{
  "model": "audio embedding model",
  "dataset": "strings of digits, spoken by a formant synthesiser in many voices",
  "hop_length": 160,
  "input": "log_mel",
  "spec_augment": true,
  "num_classes": 4,
  "hidden_act": "gelu_tanh",
  "mlp_ratio": 2,
  "shared_expert": false,
  "layers": 12,
  "width": 160,
  "beta2": 0.95,
  "shampoo_beta": 0.95,
  "max_steps": 14200,
  "epochs": 46.5
}
Rows from block 3 of a small audio embedding model, named by matrix and row number. Rows with one number within an expert belong to one neuron, the router's apart. Each number is 500 + 50 x the weight over its row's rms, rounded and kept within 0 to 999. All counts start at 0. Numbers have three digits each.
After each expert's rows are labels from the 100 clips, of 14976, where the router gives the expert most weight on average: "top examples" is what is common among them. Only what is clearly more common there than usual is listed. The data: strings of digits, spoken by a formant synthesiser in many voices. In brackets: how many of the 100.
# router: router (model.blocks.3.mlp.router.weight, 8x160, trained with AdamW), inputs 108-159
# up: expert up (model.blocks.3.mlp.up, 8x160x160), inputs 108-159
# down: expert down (model.blocks.3.mlp.down, 8x160x160, transposed), outputs 108-159

# expert 6
router.6:511426571567503545456538557441475425506505585524476506463464568445463584480435487557498514395465524562470573454586563515532439457478437546537443519583387544
up.13:500432583500500500500500500500500452500500500500500620500500500500390434500610500500453500500466500500500500500500500542500351435500500427436500414500500451
down.13:639500500500380500500398500500500500573500500500500640500500500500500579500500500500500500500355500500500500636500500500500500556500500500500500580521565500
up.14:500471500500500500500596500500500500548555602500500500462500500500500500500500635500500583500500500500516616500500500500500500579500388500422500500500431500
down.14:500500500500500500474500500500500500500500500529500589500500500500500500500500614464500423452500500500500500411500500500500590500500412500500500500567550500
up.15:500364500553500500500500500500500500500500500500500500500545396500500500500560500500500500530591500382500567500500410500500500500607603410500500500500552500
down.15:500500415500500500500534500531610500500557500500500500500500500277500500641500427500500500421500500500500550500500353500500500450500500627500410429615500500
up.16:500500571500476500500500571500439359396619500500500500640500500500575547500500500500420500500586500500500437500655500500500500500538500500500470500500500500
down.16:434500500578538500500500533622500406500500500429500500500418500500500589412500579500500533500500551500454597500427530500500500500500659365500500548500500500
up.17:500500500552500500500500586399500500500500360337500430381398500500500500500500500500500465500558601500500500500500588500500500400397326551500500500457500500
down.17:500584500500500446500500500500455500537500500448653500500500568245500500500500500500500500500500500500500500500464500443500500500445500500500585500500564500
up.18:500500399418500450500500500500500500500500342563530656500500500500500500449442500500597591500500500500500500500570396500500403500500500500500500500500500500
down.18:500500500500500447470500500500500564500500389500500500500500427621500500453500500500500500500500500500544500500500500500347500500500423500455500435667459422
up.19:500661562446401581500381586500500500564500500500401500500500500500336500500425500500500410500464448500500538500500500557421500500603500500500500619486500551
down.19:617500500617500500500500500427436613500500500332500500357363500500500500525500500400500546413500500500500419500398500500454500457500500500500500500500500393
up.20:500725619500477500559500500500500500500500500500500500638500500500500500500500500500500500551500618500500500500500500500500500500298500602500500500422500568
down.20:569500500500500500500500500500500500418500500500444500601500428500417500500293500500500393582500500500569500549500405500500500500500665500500385500309546500
up.21:500500500500500431401500500659500500500451500394500551500500586500500500500616500441500541500603500500500573500500413581500448500500500632500500401500500500
down.21:500500500500500500500500455500500398500500500500464500423500500583500500448500500500500500403500500576500500500500500500500414500564459500636500596500500500
up.22:500556425415438549500500436500500464568500470445500563500423574545411500570500358500500500347560500617533500500500500500500500500612561448500550500500500355
down.22:500500427500500500500624425439500500483451487500500500417500500500500500500472500500500450500435500610500500500488500500448623500464500410500549536409500562
up.23:558445500500587500500341500500500500500500500500599500500500500500500500500500500419399500500500483500500500500500500500500500500395500500500500607500468500
down.23:532500417624500500500452500500500500366451500500408500500623500500500500500441500636500500444455500500500585500559576438392500423500500500500500500535500500
up.24:540500500500500500416500621634500500500500500500500395500565500500500500500463500439500500500500500397550500500500500619500500500500500500448458500446500500
down.24:500500500500500425500500500500500683500500500500500500500419410500582500500603657500371500500399500596500500500643500433500500500500593500569405500684500500
up.25:359500441620500500500500500595500387559500500547442500500500500500500500447500500500500553500500500500404500500500500500500500500500500564500500443500594500
down.25:500500500500500500500435361500500417530500543564500500500388386686386500500456500598500500500594500587500500500500500500500500603500500432500500500500500500
top examples: voice: child-like voice (70); mains hum (37); thin (high-pass) (33)

# expert 3
router.3:480435554507506562478519547419540515501513575475505486515432560465500554496432536560491555424455496504519608413576554410471436501528450514558472523509483502
up.13:500452500500428500500500500500500500500500500500500385500500500548500500500602500366500568500683500500569500500500500500595500500500500500500500500500385401
down.13:417500500433413500500500500500500500500500431500500500601500500500631426500404500628500500500500500500500500428341500548500500500500500500380500500367500500
up.14:500500500453500500559302500500500500500500394500571399500500622500500500500500500500500555500500500416403500420565500500500500500500500500461500551500500500
down.14:500500534500500500567500500500440500500500500500500500500500500500426500500604438500577316500500500500500500500500450500500401557500500592500500500500500616
up.15:558500500474500500500452500500500500500500401500500500500614500500633430585500500500500500541500500599500500500416426500500391422419500500397500500500574500
down.15:500500500500500500500500358500500500500500625500500500500472500500258500500410500500563500500500500500348500500500500500500500500500500500500500426500437500
up.16:500400500594500500581500500570500500500417500500500500500500666500500338500500500500440500500610500500500500500500444627616500500500500500500500407500500500
down.16:500500560500500500551500500500500500500500500500646500412500500319500500411500538500534500500500500500500500500569363500616500500500570500417558500500500558
up.17:453665500371500500500401594500448634500500500442500500500500500449500604500500416666500500500500500500500500500618500435500456500500500500554500500500500396
down.17:581500500500500500395500408500500500540500500483604500500439500500500500500500500500630500500500500500500452500500441500500597383382548500500500539500544500
up.18:500585500611614500500500567473500500500500500500500500500551414500547500568592439473500500531500583500433500415500402586500500458349500500500500500500459500
down.18:500500500500500500500479406500500500500500441569609624559631500500500500500572500500500500500500500500500622500428500413500500500500500414500562500690500500
up.19:385500500500500500500500500500500365500428500500422500500421500500500500500500452500500500500500675500500424385500569383569500565446500441500500500437500566
down.19:533500500500500546500539480500500500442425500625590500500500500571500594644500445500500500500527554500500426500500500500598615500500500500500500500500500568
up.20:500561500343500500500414500500500500610500545500500500423500500500500396500500500432423500547472500500449500500586500450500426500599500500449500500500500427
down.20:500500500399623500500468500500500500500500524500500500546318500500500413500361500500500500597500500500430500500500500400500445572500500500500500500500500500
up.21:356500500455500500500500500500615500500500500500500427401500500500500500500500346500410500565500357500500500500500500500500500500500500500500372500538500500
down.21:500500500600500500618500500500500500363631500500500500500500500652585613500500567500500640500476500500500569500500500500500500500500500500500556500500453500
up.22:500500500500606500500583500500500500500546343500500500500557542500500500500500500500500380500652500500411500500500439500500500444400436500448500500500630405
down.22:500500500421500391500500500500500500500500500577393500500500500500580500500500404500423616443500500418500500623445500635544500500500500500538580360500435500
up.23:614395500500500500500416500629500500500500500500500500500500500500427444610415500553500500500500587500500500436452431500436500675500550500453463500420500500
down.23:500500500384571500500500500500635500500500500425500500500500500500500500368500500561500500451500588500500500535500500500500500500500500500500500500500500500
up.24:500500500561500500500500500432500500623500500500500570500500500500500500500500500438500500500500500500560370500500500556592500500500500500500500436500500474
down.24:423500500500500500500500552500500500500500500665422500500588500573500429500500500500500457500500351500500500574542584500466500500500446612500500473500570500
up.25:500575500381500500622500500500271500500429500424583500500545500500567555500413500500607565500500411597500500500500500500500500500548500500500500500500500500
down.25:500500500500583445500500457500431416500633500500500500500500450500500500459500500435500500500552500500500415500500448500500590500588500500500500500322500434
top examples: number of digits: 1 (91); quiet level (75); voice: high voice (52); thin (high-pass) (50)

# expert 1
router.1:448500539555510515509507437615538484388505524481415506410460382444510550523428511501415419413455478503459479505489489539576459527438527520563636441564529534
up.13:500500500500619500601500500441500500500500500500410500500500447500438622500453500500573572500500567500366500500500500500406500500419543500500601500527500500
down.13:500500500647500500500636500500630304596388563500500616500500451500500500500500500500500500500500500500500500500440429500500500500413618500500500500528422500
up.14:500500548500500548421500326500500423500500500500615564500500500500500422500500500593563456500489500500500500500685500500568583464500500500500593446500500500
down.14:529572500500500500500468500500525500500500500500500420555529500500500565548421500458500500500500500500500422476500378384500500416500500500500500500615515458
up.15:500500500500500500500450500500500500500500546500500500500500500500639500500500582500375596500500500377500500500500500596500500500500579500388500500500500565
down.15:341417500500500443500567566500445500500500500353395500500500456500601500389500500591500500500500380408500500500425500559500313500500500500500500449500397500
up.16:500500500500500500500500500500412343500500500500529500500500500500500596550500500500500500500605500500500500500387500500500500500500500578500500465500566500
down.16:500500500500339345470500500500500500500500500569500500500500500500500500407346500417500500544500500500500500528500500428500467500500500500500500500600500500
up.17:500436500500560500500500500500500500500500546500500539532500500420464554500500570467500500532500500500500500500500500377500500500500500500357500638538500500
down.17:500500500500746537500500500500500500500595554648555500500572500500612500578500582500500513577500441500500500653500500435500462408500544500500500500595500500
up.18:500500500500500500500500500500500500500500462500500500500500500500373500500500500500500428701500580500500500660500500500447500405449500620500500500500500500
down.18:500500500500500500500500500500662500500500500500459581500500500500500500427500538500500500563500500500546500500500647500500483500500500500500500398583400608
up.19:500500500500500500382401500500604500500500334500500500500500500500500500500500500500500500414500500500422500500500500602500500554500500558500500500459567500
down.19:407500500500547404500526413567500500398500500575500500500500500580500418500500500500377500500500500500500500500648500500391500500500500500500500435500500500
up.20:618500618500417500431445500500500500500500500500556500500500500500500500500500500500413500500569390500500500500500500500500500500382412500597434500500697500
down.20:500500500500500500579587500500500430638500500500422500391500500443500473500500500500500500500560500431554500591500500500584500500500588599500500377500364500
up.21:612500500500618622538500500500500500500500500500500473347586500418442500500500334500500500500643500500542649500407416573500500500500565500500500381500351500
down.21:562609500500415591500426500500500567500577500469500371500359425500640546500418539500500500438500500467500500500500500500578500448500500500500500500500500618
up.22:403500500500500500500500500547500500500500620500500416500500500500523500500561500500500500500557500500500500414500500500500500500500500500500500500500500401
down.22:500500434500399500500371375500500372500500500560500600500422500500500500500568583581341500500500500394500500500396500500500500500500500500500500476623500500
up.23:500597500500500500500500500421500465500500561428500500500500500438500500500619500500500500500500500500442500675500500421500500500500681448500375500500500500
down.23:458500500335500607500500603500500500500500500500500500500500543347500567500500500500500461500500448500500500500500500406500413500559500500500500500500446500
up.24:604500500500321500500410642500430500500500500592500500500500500500500583500500500740500500500500500440500500543664500450500500500500500500500500443500500500
down.24:380634543500594500500500500500500391382543560439564448500500500500500500500500604430500594500500426500500606575500550500500500500565553527500462500500581500
up.25:603500562374500500610391500500500500500500345500445500500500500500500540500500500500500500500500500562500330500500500535500500686500500438500500500500375500
down.25:500500500500500500500500376500500500500500500500500500647500500500633500500500500500500500662500500500500500500500500606500500437500500401500500500500500500
top examples: whispered (75)

# expert 2
router.2:542495544489451478493600405515551475487408549447532460555501571475525561552533446531556480409443461603396418522496581413537442561400516476476480478550444544
up.13:500500500430695500375500500446500500595500680569422500500500500500500500500500500500500559500500500603465500500500500500500500500500583599317500500544500500
down.13:586500500500594500451500500399500500500473500500539500500500513431500500500333500500500557500572500432500500433500500500500662476500500455500500500500500500
up.14:500500500500500500500398500500412500500500500500500580500562500500500500500437403500500599552500592500500373500500562620500500500560500500500500609624553500
down.14:500500500500500500500500500500500500396500500500500569500500500500500425418500500500500642500500500500500500360586442500500500424565500500500500500500500500
up.15:500500429299500500500500524619500500500500572500449500500500399500500500500500500425590500500500500500500500604500500539500569531500376500500500614500500500
down.15:327582500500646500500431500500424311562382500500500500500500472500576500500500500500500500500500615604500500500500522668500500532447500450394406500500500527
up.16:500500500373546500500500405500435500500500500448500500430563500566582500500500588500321500367615500500447500500642500570500500500500392429500500500587500397
down.16:500500500562583500500500389432500500500619500500500410436500500500500500500500500500500566500500500500540500500393591440500500500500566500500500500500556500
up.17:500500500578500500500500370500500500500500500500500500500500582500500500500500500500411500402500633500432436561500500500500500500500500448444500403500500413
down.17:500435500500500451500500347500500500500587500500500618584500500500429568500500500500500500500466500586500500388500595500500500500565387500500530500500515500
up.18:500500553386355500600500500500500500500500500500464500500590500500500422500410500500500583461500360500500500500500439586500633500448500500500500500500418500
down.18:411500500500500500500581353635564500500430500500500414500500500500500642500500500500500500500500500500500500628500500413500500500500500500500500500428541500
up.19:569500341500411500547446396500500500442500500500500500500500513457500666500438500625453500457622500358422500500500500500500500500419500358500542500500500443
down.19:500500500500500500500500531439500500500500500443500500500571500500500469570500500400500539581500442500500500500500500574500500549500500500445566500500500500
up.20:500500500562500500500500567500582389500408500500657500500500500381619526548500500500555500500608500500500500500500500500500500500469500428594500500500500500
down.20:722401500500500500500500500500407500500500500436500500500500500553500500500500623500500548500500500465401500500455500500500500599500500500500500565500500500
up.21:551500434500443500500500500389500477500500500403477515420500500566500500470500500500590500601500500571500500500500611500500541406446674466500535500500386500
down.21:500500500500382500455500387500500500500500468598500500415500500500392500417500500500500575616500500500500500500500532500500500500500442500557500500500500500
up.22:500500500500368500562500500500500448423500500500500500500500611500500585500500500500500552500500500500500500500500500545563562500340500500500500628500500500
down.22:500500500500500500426500576500500500540386500500500345649500462500727500597345500420500500419500500500500500500566500500500443500500500433500500500500590500
up.23:500385458500500526500389398500630500399470469500500500454401500453500500581426500442566500500500500500500418500368500500500500591500500500500500401472500500
down.23:500500500500500518379648500500500500452500385500500401500422500393500500518500405464500370500500500500500500445500500500500500468540527500500435500500500500
up.24:500500500600500500500500500500411500540500390557500500630500500500500433500500500477500469500500500500500500500590500383500500500500500500500500500500633589
down.24:545362500393500421505626500438500500500500448500545500534500454592500500500500533500500500500500500600581500500500500500500500500617596500500500500450500500
up.25:563597500366500500500500597500500500500500416412500500500500500417576366612474500500500500500500500500500500500500500500500500500500500500500500500500500500
down.25:595585549654690500500500500528440500545523500500500500452500500479500500500500500500500500500500500400500574500578568500614602500500612500500632500582500500
top examples: reverberation (71); number of digits: 5 (68); voice: low voice (60)

# expert 7
router.7:514430581563506545447567530384509457569503505541458524507572509445545549470480523536538577491453467481416524489500558458427482416439480553579457525535464568
up.13:395500446351564500500500500500500500500500557586568500500500500447500431500500500500384500543585529571500578500500500453500553500500500500500500500500549500
down.13:694500500548568500500590546500558540558500450470393591581571461585500500500500500500500451500500446500481500500500425500500500500500500641500500667500500500
up.14:500500500500500621500500399604412500500500500500500500500500434448602500500500500370500500563500500431500500500500395500500432500500622500500500500465500411
down.14:500500500383500446500336500500500494500562364500500500500533500500500469500500540500500445500500500585546500500500500500500500563500500500500500500350500500
up.15:331500500382500500500419650500500439587500500500419500500548500500436341500500542500602406500500440451567500500500500575500310500500500500557500500500558500
down.15:500500449500426500550500500500437500604500454500500500500589500500414564500500500500563500500500500420500500463500500429500500500500418577500500500599500546
up.16:500554524500500451500568500458500422500500500435500500420450500500500500614462500500500500500500500500500500537500613541500615500500500500427500500500500500
down.16:669500500500555500500500500500500500548500582574500500500411500486500500500599500500458500500500557500500500500405418500500631555500500572443500500392584500
up.17:573388500500500354500500500500500500566500500500570556500500500500500370500424500500500500500500617500500500500500500500500500500500466500515500500500500500
down.17:500500571500500500633411533500500500500500536500560423500500500500500584458500500500500500500500500500406500500500500500554500500500395500500500500500392430
up.18:618500500500500500500384500500419432500500500500500592500500500572500500500500500428500500581500500500408500500500500500500500500559500500500500500500500584
down.18:597500500500500500500608500500500580376546500500500500560441500370500424500500500458536500446500500500500500563382500590500545500500500500500535433605500500
up.19:500500548574418500424430500527500424500500500500500359500500500500500500418500500500500500500500500500466432583536464500418500500500500500500500634500500500
down.19:539500500500500500500500500433395500500500500500500500619500458500500413500500500590500500500451500500500500616500500500500500526500564645500577500500500500
up.20:500463500409500500500500500408385500500500500500423556500500437589500512582591459500424500500500500500363426458500500600398586500500533584500500553500570500
down.20:500478369500500500500580500500645500500500366566500500500579551434500500521500438559500500500439500432373500500500572500500500500558476500500500500378500500
up.21:500500500500500500467434393500616500500500500500500500421561663500500429420500409500500567560500500500500582539500461581558627500630379500500500500564408500
down.21:500500598500440500500500599500500597500500500500500440437500500500671361537381531500500500500557416457500500500500500565500500500500500500500500617500645500
up.22:500500659500428565434500500500500553500500500500500500500500500500500500500500500500411500500500422500500500433500500500500445500500486500500500500598387500
down.22:417597500500500500634616500600542594564357500481500500500560500500500500544500423500500500500429471552500500500373500500601500588500500500414500500500500500
up.23:500500500500464500500564536500500500587500385397382500417500500475500500500500500450438500500472500500424500500394332421567500500500500500500500500500500344
down.23:555500500500500500500500447500598500500500500445500500500500410649500500500500474500570500557500393552500470500500500500500559500430500500500500500500500500
up.24:500500500500411500500586500452500579500500500413500500500500500500635500500500500500500500500622561500500500500500500441500500500456375500500500500580359500
down.24:500500535500597441500500500500500500500500500500348500500500500374500500590500500500500500500500500500583500577500500500500500500500500625500500500500500500
up.25:476500500500500500500500500500500500561500500500500500500500534416406641500500360412500580449500500500434500500500500500500375500500500500500500500500500500
down.25:441500500500500500593500500564428657564673500444450500500500500500500430500500500500423500500500589500500500500500407553500500500545500500500500500500500500
top examples: voice: high voice (68); quiet level (62); mains hum (42)

# expert 0
router.0:566428576563515569425514521428524467494542589536479471552494564445543588467428514559573531508444486508596542451528512415494530496518449527546431485516443544
up.13:398500500500500569565500570500500500500500500500500500592369500650500500500500355500667436500631500500500426500500500500500500500500500500465500500416500500
down.13:500500631500445500500500406500500500500500500676558395500500500539500500500500500500500427629500500500500500500500500500500500500500500681500500500616500500
up.14:500500500500591500500500533500500500500500500425500500500654555500500500500442500500500500348585500500461421500619447474500500500500500614500500500500631500
down.14:500500500500611411500415384500500500500588500349500500394606439500581500500500518500500500500500403443500500419412500583600500500500500431500500500450500623
up.15:500500500379500500543500500500500388500364405500500500417500500500500500500580500500500500500521500500500500500500500500500500514500500500500500500500500500
down.15:500500500500500429500500582500500500402500417500500500442500500428500500500500500579500500567500500500456500500500500500500500500500374500610500517391500500
up.16:500434500500574500500500500685584500500518410500411500409500605500586500500500500418500500557500500500500500500500500500452500500386500500454416500448584374
down.16:611574500475500500500500500594561500553500388500375500500500500558500447600500500500500500556500391500586556500411441500500500500500563533500387432500500500
up.17:500500500500392386500500500523500536500535500500500583500500585500500500500500500500500500398500500500394500572500500632500689440500500364556500500500571574
down.17:500357500528500500500500500500500500438500500500535500581500500500500500500500500500500500382500500500500500575500500500500558500500439500500447500359500500
up.18:456500419500500500500500500414500500426500500500500500405500500500500567500422500500500500500500500500500444575500589500547423479500500500500500500500323500
down.18:500500500500422500560500376500441404500500500500500500592500567500500500500500558500500500453500500500500500500500500628500500500500449500500399500579500500
up.19:563500500500500436605439500500500343500427500628500500500574500500500500372500500419407500500447500500571500500500455500500610500500500500552500500500423500
down.19:500500500641537500543444500414500500440440416435500441500500458500429500500500500500500500500529589500500500500584500500561500500500394500590500611573449500
up.20:435561500500596500500500500500500403500312595500592500500533500500500500500644500500419500500500529571500500500500500585500500500589448500420500500585500500
down.20:500500500617500500500415650500500500500500500500363500500390387500372500500387500500500500579500552500500612500559671500531605561566372500500500500411500500
up.21:500500399500581415500439500500500568556659500593686621500500500500500500452500554424412440433500500500500500500500515500500500500451408464500462500500406500
down.21:558500500500500500500500500500500500500500500374500500671500607500398500296500500563500500500500500500500500500500500426500500500500500436500500500500500500
up.22:393455500500443609500500500500352500500500347500500592500580500578500500500500500500500500472500500431564500605500500500500500440557390500500599500500500671
down.22:500500500500566500500322500465548500500406500500500500500500500500500500500500376500713500500500500500500500500590610500579500500500500475500500500396500568
up.23:500500500603500500500448607500552500361500427500500451500459500500500604408500500515500500500631538500500584431500500544500500545500500500500599585398500500
down.23:500500500500389500500500454450500500601500500500500548382500554500500500500500500500362500500500500407500391500500500500558376500563500459500500500500500500
up.24:500500500500543371434500500376500500500500500500500500500609500500500397500500603500500500500584613500500500500500500574414500500500500500500500500424549500
down.24:500617500476443500500544623500500566500500466500500500500595500500500500500500500500500451500500500500570500500500500500500500500500500500455557500406500459
up.25:500500500500381500500500428500447500500558321500564500594500397500500500500500500500338554433500423500500500613500500578500500500500399500500500500500500500
down.25:425500500443500561500429500570500404500500581465500500500500460500500651500500500500500500500500500500500500500571500500348500500351500500500500500500500346
top examples: voice: child-like voice (77); number of digits: 1 (41); rumble (37); mains hum (33)

# expert 5
router.5:543536483540586458540524422402497508489480534482584529512458415540413581520465521615450514489389387488540502453461562477500540534538486507523509511489491512
up.13:426500500401500500500500500500500500390500427500500624500595591500500500438500618426500500500576500500500500579500500500500500500500500500500500388500603500
down.13:500583500500500500500544500500500500500500500500500697500500500500500421500500500500500500500500500500590550500500500398500500500500500500500500407397603500
up.14:500554555426453500550500500500500557500361500500500389500500602500500454500376500500500397500500453500500500500500500500500500530500500548435573500500500500
down.14:500500536571500432381443500433500500500409500500557422500416500500500400500500500409500500491466620500500500500500500500500500500458500500500500433500500500
up.15:419500500500500533583500500433455500500500420560500500500500517500336519597500597500500500426500448641609500616500500500500500547541500500500500500500500500
down.15:500500500500500500500500500500500500500500500563500500544500620500500500500500596356500500500500500500500500500500391500500438500548500539414500500500500555
up.16:500653500500451500500500500443500500500500500500500578500500500500533588500500500500560500583500500500500635500500500500500555518500428500500500500500500459
down.16:500346500425500500500500500500500500500500389500500500500500500500435500500500428545500500500610500500500500500500410500500416500526500500500500500407500500
up.17:392500500430359500500500429632500500500337500500500500500500579500602453500500500500500500500500500500500500401589621500500500500500500500438500500500500500
down.17:500500500500421500564500500500500500500559500643500435500500500500500500500500471500500618500500500500500500500500463500500337500500500500500438594500500500
up.18:500500583429500500500623425413500456500500448500500428500500585500500633500442471500500500500500500385393500500500500568655500500500500500426500500500500500
down.18:500616500500409551500651347500500500500445500500500500500500446500500500500500500628500500625500500500500500541500500424500500500444500500500500452500500598
up.19:419534441554500500500500500625500500396500500500500500500500500500500500595500500500500500500500526500500500500500640500500582500416500500554500574500500500
down.19:500500500500500500500500500604500649500500500378434500500500405500500500500545500396500500500500500562432500500408500500500500500500500500441500500500500500
up.20:500500500500388500500500500500628440500382556500633500437500500500500666500500393500500589500566536463500422500500500598500408500500500500500500500500582594
down.20:500500408500500608500500593500500500540500500402500500500500500500500500500500600500500427500500500500500500545500500500500500500500500596500500440596500500
up.21:544500500551447500541500648374500500447500500424500500575595500543330500500500356500500500500500569500584500500603414574500500622424500500500500500442581500
down.21:531500500684500500500500615549500370500500500626500500610500500500455588374394500387500570500500500500500500567500500581500453500500523500600434546409500586
up.22:500418375500500454500643587500500500616500500500500440399500401500500431375500500500500500500565500500500500500417500415433500438558500500500459500410500500
down.22:500500500500500616500500607500500500593500415500500500500500535571500500500426636500500500500443584500500551500500500448500500500500621500578500500632480357
up.23:500500500500500500500500500366500500391500500500500426500500500568634500500500500457500500500500500500500500617500500396500413500500392539542500603682500500
down.23:500422500500467500500500500500500500500500500674500500500500500500625428448500500500500455582500500500500500500500428500583557500500500569500500361500576500
up.24:500500438500500500436500602500500500500500649500500609400500500598562500500500500500500500500594500500500376623610500500500500500500500500500500500500500329
down.24:500500500500500547500718500500500610532500500551535395500382442500609500500562598500465500500500426500500500587585579500500500500500588629500500500500563500
up.25:500500500500500500603568567500386500500500647500500500500500500500500443500500500520500500500500563500500655369500500388500500559590500500500439594500500500
down.25:500500500500500354500500555500500500500500401500540500590500500500500500379500594500500536453500500432500500526500500500615500500500500500500500500414500500
top examples: reverberation (83); voice: deep voice (78); number of digits: 5 (56)

# expert 4
router.4:506446591547544527439573541468503469461512515485519509480407548470571546505431469569531474456446501510413575424562536476529473428528514532548487512562504595
up.13:500500500500500571500500566599422500500581500500500432468500500500500500500500500500500500500500551500421500535581500500500500500500565577535459500439500500
down.13:500500500500500442472552500500500416415558500517552522500633445461500500544500500500500500500500500500500500500500413500429368500500500557500500443500500500
up.14:408475500500641378500500500500500500500500500500365612500500500500500416500500667582500413500500500442500500437500500500500500641500400500570500500500500500
down.14:500500451497500500561419500500500612606500500500500500500500500558500500500500584500500500500500537500500500500569650500500375552623413500500500500500500500
up.15:500500500542441500418500500500278614500500500500500500500500500500500500500500500626500500564500568459500500500500500500411500500491450500500500500500469500
down.15:532500529500500500500500500500662418500429587370500500500500500500500440432500500399500500500585500500455451500500500500547500500500500500500500500593426500
up.16:500500500500500500500500598500500574500542469402500360500500500500418500500500500500408500500500500500500500594500500500606500500500500668500500500500500441
down.16:500500500500576615500500500435500500500541500500500500419602500576500500500500500500426452529500520500452500500500707384500500500500500500581500433296500500
up.17:620603500537415341500500500500577500377606612500500604564397500470367414500500500435500500500500500500500500500500500562625417451500500613500500555421500500
down.17:500500500500569500500500657500453500500500500500500500500425500500346500500500500402472500500500500432500444500500450500500328500596500500500443567500500538
up.18:500411578391570500500500500500500500500500549500500500500472450500614500500623500500500438500500592500435500446425544500500500500500500585575500500375514500
down.18:500500417356471500500500424596394601500500419500500500500442500387500391500500500500534500500500500497563500500500500500566500500500500500500500500500500500
up.19:500429500500447475500429500598543500500500500535500500453555500433396456500409400500561500500500309500500500500608500500606500560428500500500500500500500500
down.19:500500500489500398500359500500500500436500500608500500500585500500500500500500500500500500500500500500500500323500359412471500500500500500500419500571480442
up.20:469576500500443500500500587500576500500600500430556500500403500500399500500500500441500431442500500500589500545478500500402500543579500500500353500607500545
down.20:500408500500600606584500500500500500500450500406458500500427500565500500500500500472500500560500500500500500500382500500500552575500387500586500396412500500
up.21:500416500569500500500500583500500500500500500500500500362500648500500500500451467396500500500500427500554500500407500500500553500469500500500500500500500500
down.21:500549500352444500500500500435500500500500500500500500500500500500500500615500480612500500500500500613607561445500500500500500500500500500500500399566500500
up.22:500500500441500500500397500500500500458500500500500500500455500453303500431500316500500500500500613500687611446500500500500500500500500500500500500500697500
down.22:585500500500500500500500500500500500500500578412500500500500500500500500610581500500500590500500500500500500500500500500500500500500542500500500500500500403
up.23:658500500500568565500427500528500500500600500611500391500619500500500500500433500500500500621500500638585500500500540500568614500500597500632500500479500500
down.23:546500442605500459500500500536500442441500463500607500500500561500500551500500500500448500500500500527459500500500364500547500431500500500500500442500552500
up.24:500500500500500433500500372500442500362500461500500500500407500448463500500500500500500500500500500500500500404349440394583500500500500500500500500458500500
down.24:500500500500732544500362500500500500500500500614604500500576370412554500500500474500500500535500500500422500500500500423500500500500500500500500500434563500
up.25:500432500584387350500499500500500500602500425500500370455500500500500500500500500500500500500500500500500595500500500500454414586584500500500500500500500500
down.25:500500500604500529500500500500548500500646500500500500500632576536500500500500538500500500432500500578445570500500500574445500532500500500558545500500500500
top examples: voice: high voice (51)